{"encoder_arch": "mobilenet_v2", "win_length": 512, "loss": "sigmoid", "encoder_activation": "relu", "encoder_stem": "single", "text_encoder_layers": 6, "text_encoder_bias": "none", "text_encoder_positions": "learned", "init": "trunc_normal_002", "eps": 1e-08, "one_sided": false, "batch_size": 256}
Rows from block 2 of the audio encoder of a small contrastive audio-text model, named by matrix and row number. Rows with one number belong to one channel. Each number is 200 + 20 x the weight over its row's rms, rounded and kept within 0 to 999. All counts start at 0.
After each channel's rows are labels from the 100 clips, of 14848, where the channel reaches its highest value: "responds to" is what is common among them; "peak in band" is the frequency band that holds the peak. Only what is clearly more common there than usual is listed. The data: notes from a synthesiser with random patches.
# convs0: expand pointwise conv (encoder.blocks.2.convs.0.weight, 96x24x1x1), inputs 0-23
# convs1: depthwise 5x5 conv (encoder.blocks.2.convs.1.weight, 96x1x5x5, trained with AdamW), a 5x5 kernel
# convs2: project pointwise conv (encoder.blocks.2.convs.2.weight, 24x96x1x1, transposed), outputs 0-23

convs0.30,223,200,200,164,200,200,200,200,177,162,200,200,200,206,225,200,200,169,222,200,237,200,176,242
convs1.30,188,178,178,175,184,194,175,164,156,185,195,198,192,208,203,196,227,213,209,212,199,165,174,191,178
convs2.30,212,200,250,200,200,221,217,175,168,200,200,200,200,200,200,200,216,200,161,200,200,211,184,151
responds to: drive; square
peak in band: 4000 to 8000 Hz

convs0.25,185,200,200,200,200,247,200,200,200,200,236,200,182,200,217,200,241,161,185,174,200,235,200,200
convs1.25,212,192,221,208,170,201,195,251,207,186,202,176,219,228,169,198,182,197,198,214,216,177,171,175,207
convs2.25,200,200,183,200,200,200,253,213,170,200,254,200,200,196,200,178,215,210,238,200,197,200,200,186
responds to: pluck; triangle; square
peak in band: 250 to 500 Hz; 500 to 1000 Hz

convs0.18,200,200,189,200,192,200,159,181,200,200,200,200,200,170,200,170,245,234,167,200,213,200,188,232
convs1.18,220,215,189,193,198,183,168,186,171,199,189,177,171,195,216,187,162,175,217,226,187,180,198,201,236
convs2.18,229,200,200,200,200,200,200,200,200,172,188,200,276,217,200,200,206,200,225,200,200,177,200,176
responds to: echo; triangle
peak in band: 250 to 500 Hz; 500 to 1000 Hz

convs0.26,200,167,224,158,204,216,241,200,200,179,200,200,200,180,200,200,218,200,200,182,246,225,200,200
convs1.26,198,161,166,161,181,194,206,193,187,186,201,240,231,186,193,197,216,228,220,192,203,192,221,215,204
convs2.26,200,200,239,200,176,200,170,236,239,200,200,185,200,200,200,228,180,200,200,236,223,177,200,200
responds to: triangle; square
peak in band: 500 to 1000 Hz; 250 to 500 Hz

convs0.21,211,181,192,181,224,181,200,200,200,234,200,172,159,200,219,209,200,220,200,200,186,200,166,157
convs1.21,212,202,212,183,196,205,218,237,257,242,207,189,200,181,187,213,223,197,227,202,206,209,203,209,217
convs2.21,200,200,188,216,231,164,200,200,200,221,200,200,171,221,264,182,200,209,200,222,200,186,190,200
responds to: square; narrow pulse
peak in band: 4000 to 8000 Hz

convs0.22,158,148,200,212,200,211,200,184,162,213,200,220,240,200,200,185,200,220,200,200,183,200,200,194
convs1.22,211,215,210,233,257,181,189,219,205,213,201,188,180,170,176,184,184,187,192,170,193,211,193,191,213
convs2.22,191,161,200,200,228,216,200,241,200,200,200,200,152,200,200,200,189,200,200,215,200,222,223,239
responds to: square; harmonic FM; pitch class: A#
peak in band: 2000 to 4000 Hz

convs0.80,200,232,208,226,180,150,200,200,200,200,216,200,225,240,200,200,200,179,200,200,200,166,223,219
convs1.80,194,211,214,189,196,206,197,188,219,200,150,166,185,180,211,219,221,220,225,220,227,216,218,221,226
convs2.80,200,188,200,178,200,200,166,158,200,250,225,200,173,212,200,200,238,200,200,211,200,200,223,200
responds to: inharmonic FM
peak in band: 250 to 500 Hz; 0 to 250 Hz

convs0.64,200,200,200,200,200,200,211,200,169,189,234,169,178,172,200,200,200,238,200,237,232,231,182,200
convs1.64,206,201,198,201,207,184,205,216,200,197,165,224,198,187,169,202,211,217,208,195,217,271,210,222,200
convs2.64,200,200,147,213,215,200,153,200,200,220,215,161,200,200,200,200,180,200,200,239,200,200,200,186
responds to: vibrato; harmonic FM; oscillator: square
peak in band: 2000 to 4000 Hz

convs0.49,200,200,168,213,200,200,184,200,176,200,200,151,228,200,229,225,182,200,200,200,162,200,167,200
convs1.49,216,231,252,196,198,194,233,226,208,192,163,202,195,195,179,182,177,194,190,199,193,176,183,212,215
convs2.49,220,174,216,184,166,200,159,221,200,215,165,164,200,200,207,181,187,215,217,214,193,187,223,200
responds to: harmonic FM
peak in band: 2000 to 4000 Hz

convs0.60,171,220,200,222,200,200,167,223,185,233,221,174,160,200,223,200,200,200,200,214,177,177,200,180
convs1.60,208,197,188,211,208,214,190,204,202,217,187,175,212,205,184,172,227,242,218,224,200,218,250,220,220
convs2.60,200,183,174,243,200,222,191,200,194,200,200,200,223,200,200,189,158,176,184,185,160,214,221,220
responds to: harmonic FM; inharmonic FM
peak in band: 1000 to 2000 Hz

convs0.42,200,218,239,222,234,179,177,223,200,167,200,176,200,243,200,200,200,200,200,210,200,229,200,213
convs1.42,187,179,169,172,168,192,184,149,153,179,199,187,199,185,194,204,200,193,192,209,211,193,203,213,211
convs2.42,200,200,238,179,204,200,200,174,168,200,168,200,200,183,169,200,200,176,165,226,200,230,184,200
responds to: square; triangle
peak in band: 500 to 1000 Hz; 250 to 500 Hz

convs0.41,164,200,155,200,215,225,188,200,220,194,200,200,200,200,200,200,234,167,200,230,185,208,224,228
convs1.41,195,216,193,187,188,171,217,172,173,214,164,201,183,205,231,166,206,203,213,240,178,183,199,191,203
convs2.41,180,213,200,200,169,175,200,176,247,200,216,210,216,205,200,200,171,183,200,200,171,200,174,238
responds to: pluck; triangle; square
peak in band: 0 to 250 Hz

convs0.54,193,200,200,200,200,200,200,211,217,200,171,248,200,171,200,229,200,170,200,200,220,254,200,194
convs1.54,196,194,215,207,211,266,222,220,174,177,226,189,222,207,214,213,231,215,197,203,199,204,205,204,190
convs2.54,200,200,200,177,235,200,175,200,200,200,208,180,200,200,200,200,176,259,200,237,221,200,200,169
responds to: triangle; square
peak in band: 500 to 1000 Hz

convs0.9,188,210,211,181,162,200,200,161,219,177,221,217,200,175,180,200,200,200,200,200,200,200,242,238
convs1.9,193,210,211,193,211,237,244,230,200,202,173,177,178,165,178,208,207,214,212,209,211,217,229,206,196
convs2.9,182,168,200,240,210,213,223,200,200,200,147,200,172,200,200,221,200,200,222,197,200,173,175,200
responds to: drive; vibrato; narrow pulse
peak in band: 0 to 250 Hz

convs0.28,218,200,212,200,254,200,225,200,226,185,175,200,224,200,200,176,174,174,200,225,172,200,200,187
convs1.28,174,180,169,160,169,200,203,180,196,208,219,236,233,206,210,185,202,218,215,202,207,227,205,220,202
convs2.28,192,180,200,175,170,183,176,200,180,200,180,193,232,173,252,200,213,200,200,213,200,232,210,200
responds to: harmonic FM; square
peak in band: 2000 to 4000 Hz

convs0.6,162,183,181,158,200,200,200,182,221,192,187,200,163,200,194,225,200,163,200,200,195,235,200,200
convs1.6,179,178,205,219,189,179,182,200,241,210,202,185,196,235,213,189,178,189,239,235,180,187,183,196,206
convs2.6,200,200,200,200,200,200,173,200,164,200,200,200,200,228,168,180,230,241,236,200,169,200,189,219
responds to: pad; triangle; square
peak in band: 500 to 1000 Hz

convs0.61,214,152,200,223,217,228,200,200,229,174,200,243,200,191,183,191,200,200,200,200,200,168,200,174
convs1.61,186,171,193,255,216,211,201,239,192,168,176,217,181,180,210,220,188,203,198,188,205,203,198,187,187
convs2.61,200,186,200,200,235,210,235,159,188,200,240,220,212,200,200,210,191,230,216,200,200,223,220,226
responds to: glide; gate
peak in band: 2000 to 4000 Hz

convs0.37,186,172,225,200,236,200,200,200,233,200,194,212,200,173,177,183,233,194,181,214,180,160,185,200
convs1.37,168,171,211,226,224,237,223,189,182,157,194,191,187,205,212,221,204,182,174,196,181,192,213,206,204
convs2.37,159,200,218,171,200,178,200,191,200,229,244,213,226,200,213,168,165,200,200,200,213,200,200,200
responds to: glide; gate; triangle
peak in band: 500 to 1000 Hz

convs0.19,226,216,185,235,183,200,231,178,235,220,219,200,200,164,200,200,173,216,200,177,222,200,200,215
convs1.19,197,200,206,205,189,202,188,227,218,200,230,215,229,219,222,224,244,236,222,220,214,223,219,201,207
convs2.19,167,156,162,209,214,200,200,200,200,200,200,200,200,216,171,200,200,214,145,200,200,178,200,207
responds to: gate; triangle; square
peak in band: 250 to 500 Hz

convs0.84,200,186,183,218,181,215,165,230,236,200,218,189,179,200,200,200,176,200,222,200,200,200,175,247
convs1.84,204,192,194,211,189,172,171,173,197,172,209,191,210,234,202,231,245,233,207,191,198,209,215,223,191
convs2.84,200,181,200,222,245,164,200,200,200,200,185,167,186,224,200,200,174,200,219,155,200,200,200,183
responds to: echo; inharmonic FM
peak in band: 500 to 1000 Hz

convs0.51,254,213,165,200,169,227,200,171,200,200,200,200,200,200,200,192,200,200,200,224,177,168,177,200
convs1.51,216,213,258,210,197,210,186,249,209,199,210,203,233,191,205,201,191,218,216,205,171,191,194,218,207
convs2.51,234,172,198,220,200,200,220,200,200,200,208,184,157,200,200,159,166,189,164,200,217,200,215,200
responds to: gate; drive
peak in band: 500 to 1000 Hz; 250 to 500 Hz

convs0.55,165,219,200,223,200,200,200,200,200,244,166,191,175,200,175,200,248,200,200,200,200,182,177,200
convs1.55,182,180,170,166,177,170,192,194,179,171,198,227,232,218,196,201,192,188,180,185,172,187,197,200,177
convs2.55,200,153,200,200,231,152,216,200,200,221,200,175,168,200,200,200,237,200,200,200,180,206,200,200
responds to: narrow pulse
peak in band: 0 to 250 Hz

convs0.40,200,179,266,218,169,200,200,200,182,200,200,200,170,200,200,178,165,214,200,220,200,200,200,200
convs1.40,189,231,185,226,231,213,193,186,203,228,181,219,182,210,218,197,225,168,196,225,166,196,176,200,183
convs2.40,200,200,191,211,200,253,200,193,200,174,200,221,171,220,200,200,200,200,238,200,208,200,252,200
responds to: triangle
peak in band: 250 to 500 Hz

convs0.2,162,200,200,200,200,181,200,200,200,200,237,211,181,200,200,220,200,146,246,200,200,222,200,200
convs1.2,168,182,192,177,194,188,220,187,178,212,222,215,178,202,182,198,246,199,184,210,208,222,237,191,174
convs2.2,200,200,166,184,200,200,200,200,211,200,244,155,200,200,200,233,211,167,200,200,240,200,213,200
responds to: triangle; filter wobble; oscillator: square
peak in band: 500 to 1000 Hz; 250 to 500 Hz

convs0.29,200,228,214,200,131,200,200,200,160,200,200,200,212,200,181,200,200,224,218,209,200,200,200,172
convs1.29,213,197,200,199,192,186,176,183,172,180,187,170,169,188,168,231,219,226,230,199,223,189,224,207,209
convs2.29,179,200,182,200,200,200,153,131,200,224,200,200,214,200,200,200,200,200,215,231,200,200,200,200
responds to: pitch class: F#; square; inharmonic FM
peak in band: 0 to 250 Hz

convs0.5,200,220,200,179,200,197,200,230,200,200,200,222,148,222,200,240,231,200,180,217,200,173,213,200
convs1.5,209,245,245,200,230,208,229,192,187,227,157,186,200,190,200,185,190,188,197,201,193,185,193,191,201
convs2.5,230,200,161,200,200,200,249,219,200,139,200,200,200,200,200,200,200,200,173,200,200,200,200,200
responds to: triangle; square; pitch class: G#
peak in band: 500 to 1000 Hz

convs0.27,200,200,232,200,231,200,200,200,175,218,173,200,176,200,248,200,182,200,223,230,220,200,200,229
convs1.27,246,217,240,257,234,209,194,208,207,202,200,181,196,201,213,211,198,198,200,207,217,195,206,188,208
convs2.27,200,200,200,200,200,200,200,200,200,200,237,200,200,274,200,200,200,217,200,200,191,169,200,238
responds to: inharmonic FM; harmonic FM
peak in band: 2000 to 4000 Hz

convs0.69,200,200,200,173,200,177,200,211,200,200,200,222,182,243,238,200,200,169,200,200,170,158,200,223
convs1.69,201,200,200,189,202,187,195,182,192,183,192,187,193,188,186,233,230,232,233,206,207,224,230,251,211
convs2.69,200,164,200,200,205,200,164,205,184,233,200,183,185,172,176,200,222,170,216,200,219,168,225,190
responds to: triangle; square
peak in band: 500 to 1000 Hz

convs0.94,211,169,200,200,169,228,200,200,200,200,200,200,200,212,157,200,175,200,231,176,200,248,200,183
convs1.94,203,189,222,201,203,191,177,195,188,186,180,183,201,168,139,226,206,190,199,211,229,210,215,221,222
convs2.94,200,229,200,278,251,200,200,200,200,200,200,200,200,200,200,200,200,200,200,200,200,200,200,200
responds to: narrow pulse; pitch class: F#; pitch class: A
peak in band: 2000 to 4000 Hz

convs0.34,200,214,200,227,200,200,200,200,238,246,200,200,165,176,200,200,200,167,200,200,219,174,200,167
convs1.34,223,201,195,193,178,220,179,198,194,202,213,214,224,217,227,201,208,169,170,176,244,228,228,206,203
convs2.34,200,185,200,228,200,200,225,183,219,200,200,200,229,200,200,175,219,200,182,160,200,200,225,254
responds to: square; triangle; pitch class: G#
peak in band: 250 to 500 Hz

convs0.16,200,224,164,200,200,234,200,200,171,169,198,153,200,200,217,200,178,200,200,173,227,181,200,200
convs1.16,169,196,170,199,192,213,197,166,174,177,187,186,192,217,203,183,190,170,180,184,236,236,199,186,189
convs2.16,192,200,184,200,174,200,185,245,200,200,171,200,200,165,200,218,234,200,200,217,171,240,200,188
responds to: vibrato
peak in band: 2000 to 4000 Hz

convs0.78,200,183,153,172,200,200,200,200,262,158,200,200,200,200,174,200,200,200,200,200,200,200,200,200
convs1.78,224,228,199,200,178,204,239,221,202,184,190,195,221,181,159,160,178,193,184,176,204,190,198,202,187
convs2.78,200,166,200,200,200,200,230,184,226,155,200,200,200,148,200,233,200,200,228,200,200,203,200,200
responds to: gate; triangle; square
peak in band: 500 to 1000 Hz; 1000 to 2000 Hz

convs0.74,158,200,197,223,200,200,200,218,200,200,200,200,184,200,200,242,200,200,170,200,200,200,171,143
convs1.74,201,203,220,228,213,202,198,209,211,183,190,205,211,187,179,205,203,174,163,188,170,189,157,159,179
convs2.74,200,200,200,170,200,200,200,200,200,200,200,200,187,200,200,257,263,200,200,226,226,200,200,200
responds to: square
peak in band: 4000 to 8000 Hz

convs0.59,217,189,220,242,200,186,200,200,200,210,200,200,250,232,173,200,184,177,200,200,226,200,231,200
convs1.59,183,184,207,222,200,163,155,180,189,181,186,167,188,193,183,197,199,213,210,207,221,235,212,227,204
convs2.59,170,200,173,200,155,227,219,200,200,216,200,216,183,229,200,213,200,173,200,217,188,200,166,226
responds to: inharmonic FM
peak in band: 500 to 1000 Hz

convs0.31,200,200,219,200,200,218,148,200,200,200,222,243,186,217,200,169,188,200,160,200,218,200,181,211
convs1.31,191,188,178,195,187,189,206,195,221,196,196,187,215,227,190,200,228,244,260,179,201,206,216,208,190
convs2.31,217,200,185,200,181,200,219,215,200,200,164,200,200,199,200,200,188,245,200,161,200,216,154,227
responds to: pad
peak in band: 0 to 250 Hz

convs0.0,214,200,222,200,241,200,204,145,200,200,200,200,200,200,167,200,243,209,170,208,200,200,188,200
convs1.0,227,209,184,187,200,162,179,241,234,220,212,237,194,191,176,196,219,193,175,196,192,194,189,205,205
convs2.0,173,200,200,153,200,200,200,200,183,200,200,168,219,174,199,239,157,217,226,200,200,200,200,200
responds to: glide; gate; triangle; oscillator: square
peak in band: 500 to 1000 Hz

convs0.17,200,143,187,227,200,216,176,200,200,194,200,200,227,181,200,200,224,200,200,244,200,224,185,215
convs1.17,254,239,228,233,224,196,181,189,185,196,199,191,213,179,194,217,208,196,189,208,213,204,172,211,193
convs2.17,200,200,200,174,214,200,149,200,200,202,200,184,212,223,234,200,200,194,200,221,181,167,240,224
responds to: pitch class: B; pitch class: D#
peak in band: 250 to 500 Hz

convs0.46,200,200,200,216,200,200,200,231,227,250,228,227,226,217,177,191,200,170,200,228,218,200,200,200
convs1.46,165,186,209,228,207,240,194,196,179,184,175,156,207,217,214,210,207,202,172,202,195,189,168,190,209
convs2.46,189,160,208,200,200,200,200,200,200,221,241,240,226,168,200,200,170,200,189,200,200,188,166,200
responds to: glide; gate; square
peak in band: 1000 to 2000 Hz

convs0.32,175,159,200,200,200,216,200,183,200,200,200,200,213,230,200,224,220,172,235,200,200,239,200,167
convs1.32,216,203,180,200,199,230,223,200,186,179,216,214,198,197,162,216,175,178,202,192,196,159,170,176,172
convs2.32,200,200,247,200,162,176,202,200,212,191,180,224,200,200,191,244,200,217,200,176,200,200,200,164
responds to: swell; filter wobble; filter: high-pass
peak in band: 4000 to 8000 Hz

convs0.7,239,200,211,200,192,187,200,200,219,178,200,224,184,167,200,200,188,213,200,200,159,235,242,200
convs1.7,200,198,201,199,175,177,179,206,199,262,179,210,216,229,194,220,208,198,180,162,194,199,190,211,217
convs2.7,152,171,200,179,200,186,190,174,187,183,228,192,179,200,200,214,174,237,227,200,200,200,188,185
responds to: vibrato; glide; square
peak in band: 1000 to 2000 Hz

convs0.67,200,210,200,231,190,230,226,200,200,200,174,200,163,200,238,200,231,200,200,221,169,233,200,200
convs1.67,168,171,171,172,202,166,164,200,189,210,204,190,213,211,199,206,188,195,208,205,219,210,237,218,231
convs2.67,200,200,153,200,184,200,200,200,200,200,200,200,187,153,200,200,178,200,251,200,200,162,183,200
responds to: triangle; square
peak in band: 0 to 250 Hz

convs0.43,219,246,200,200,190,227,200,200,177,234,216,200,200,179,182,174,186,200,200,171,167,182,200,223
convs1.43,202,183,211,219,182,181,215,196,235,195,181,209,225,219,213,201,221,235,220,196,177,218,226,243,195
convs2.43,172,179,150,215,218,225,200,200,195,200,227,166,200,236,200,217,200,200,200,180,217,200,200,224
responds to: gate; drive
peak in band: 250 to 500 Hz

convs0.90,200,200,164,200,156,200,180,182,184,216,200,200,200,200,200,200,200,200,179,158,156,200,200,169
convs1.90,253,223,260,219,228,184,202,180,198,197,180,185,197,202,206,191,193,192,188,191,205,192,195,201,209
convs2.90,200,200,200,200,200,215,200,182,145,216,177,200,200,234,235,200,211,219,200,243,200,200,200,224
responds to: square; harmonic FM
peak in band: 2000 to 4000 Hz

convs0.89,200,200,200,200,231,200,200,200,222,200,229,214,200,200,200,200,200,200,200,167,247,200,261,200
convs1.89,240,240,234,217,193,207,225,222,204,212,175,204,211,213,183,184,176,196,224,195,180,182,182,218,201
convs2.89,200,217,172,174,200,172,200,200,249,157,222,218,200,200,213,200,226,200,200,222,224,200,194,200
responds to: gate; vibrato; triangle
peak in band: 500 to 1000 Hz

convs0.92,168,200,200,200,200,186,200,185,200,200,230,200,179,200,200,200,175,235,258,195,219,200,228,221
convs1.92,180,208,177,216,199,183,183,178,215,163,191,202,183,178,151,181,203,183,161,193,183,209,199,213,190
convs2.92,258,200,226,192,200,230,158,200,168,215,200,222,200,200,200,208,200,185,200,200,228,200,200,200
responds to: pluck
peak in band: 1000 to 2000 Hz

convs0.13,227,224,220,194,200,220,189,200,211,200,200,220,196,219,214,200,254,200,200,227,214,182,154,200
convs1.13,176,207,197,178,193,196,188,203,197,188,191,194,204,198,195,245,258,228,221,225,182,189,180,199,182
convs2.13,200,200,220,216,200,220,183,171,200,200,200,200,174,210,207,200,200,210,228,200,174,185,188,131
responds to: drive; high-pass; inharmonic FM
peak in band: 4000 to 8000 Hz

convs0.62,200,200,159,163,200,200,219,234,200,218,200,173,200,200,200,219,200,200,175,169,200,168,200,168
convs1.62,169,180,199,186,197,163,165,169,197,232,172,210,184,178,194,185,202,219,229,180,189,210,197,199,207
convs2.62,229,254,200,200,200,206,200,214,188,200,188,162,189,200,244,213,200,182,200,200,200,218,200,168
responds to: glide
peak in band: 2000 to 4000 Hz

convs0.3,200,200,200,225,237,200,200,216,200,216,181,230,200,200,238,179,234,168,200,200,178,218,182,174
convs1.3,155,158,173,191,211,168,178,159,188,215,203,201,209,195,198,194,184,168,199,205,198,206,206,191,201
convs2.3,200,176,215,218,200,223,210,183,220,200,192,200,200,181,200,200,271,170,200,189,200,200,179,217
responds to: glide; square
peak in band: 2000 to 4000 Hz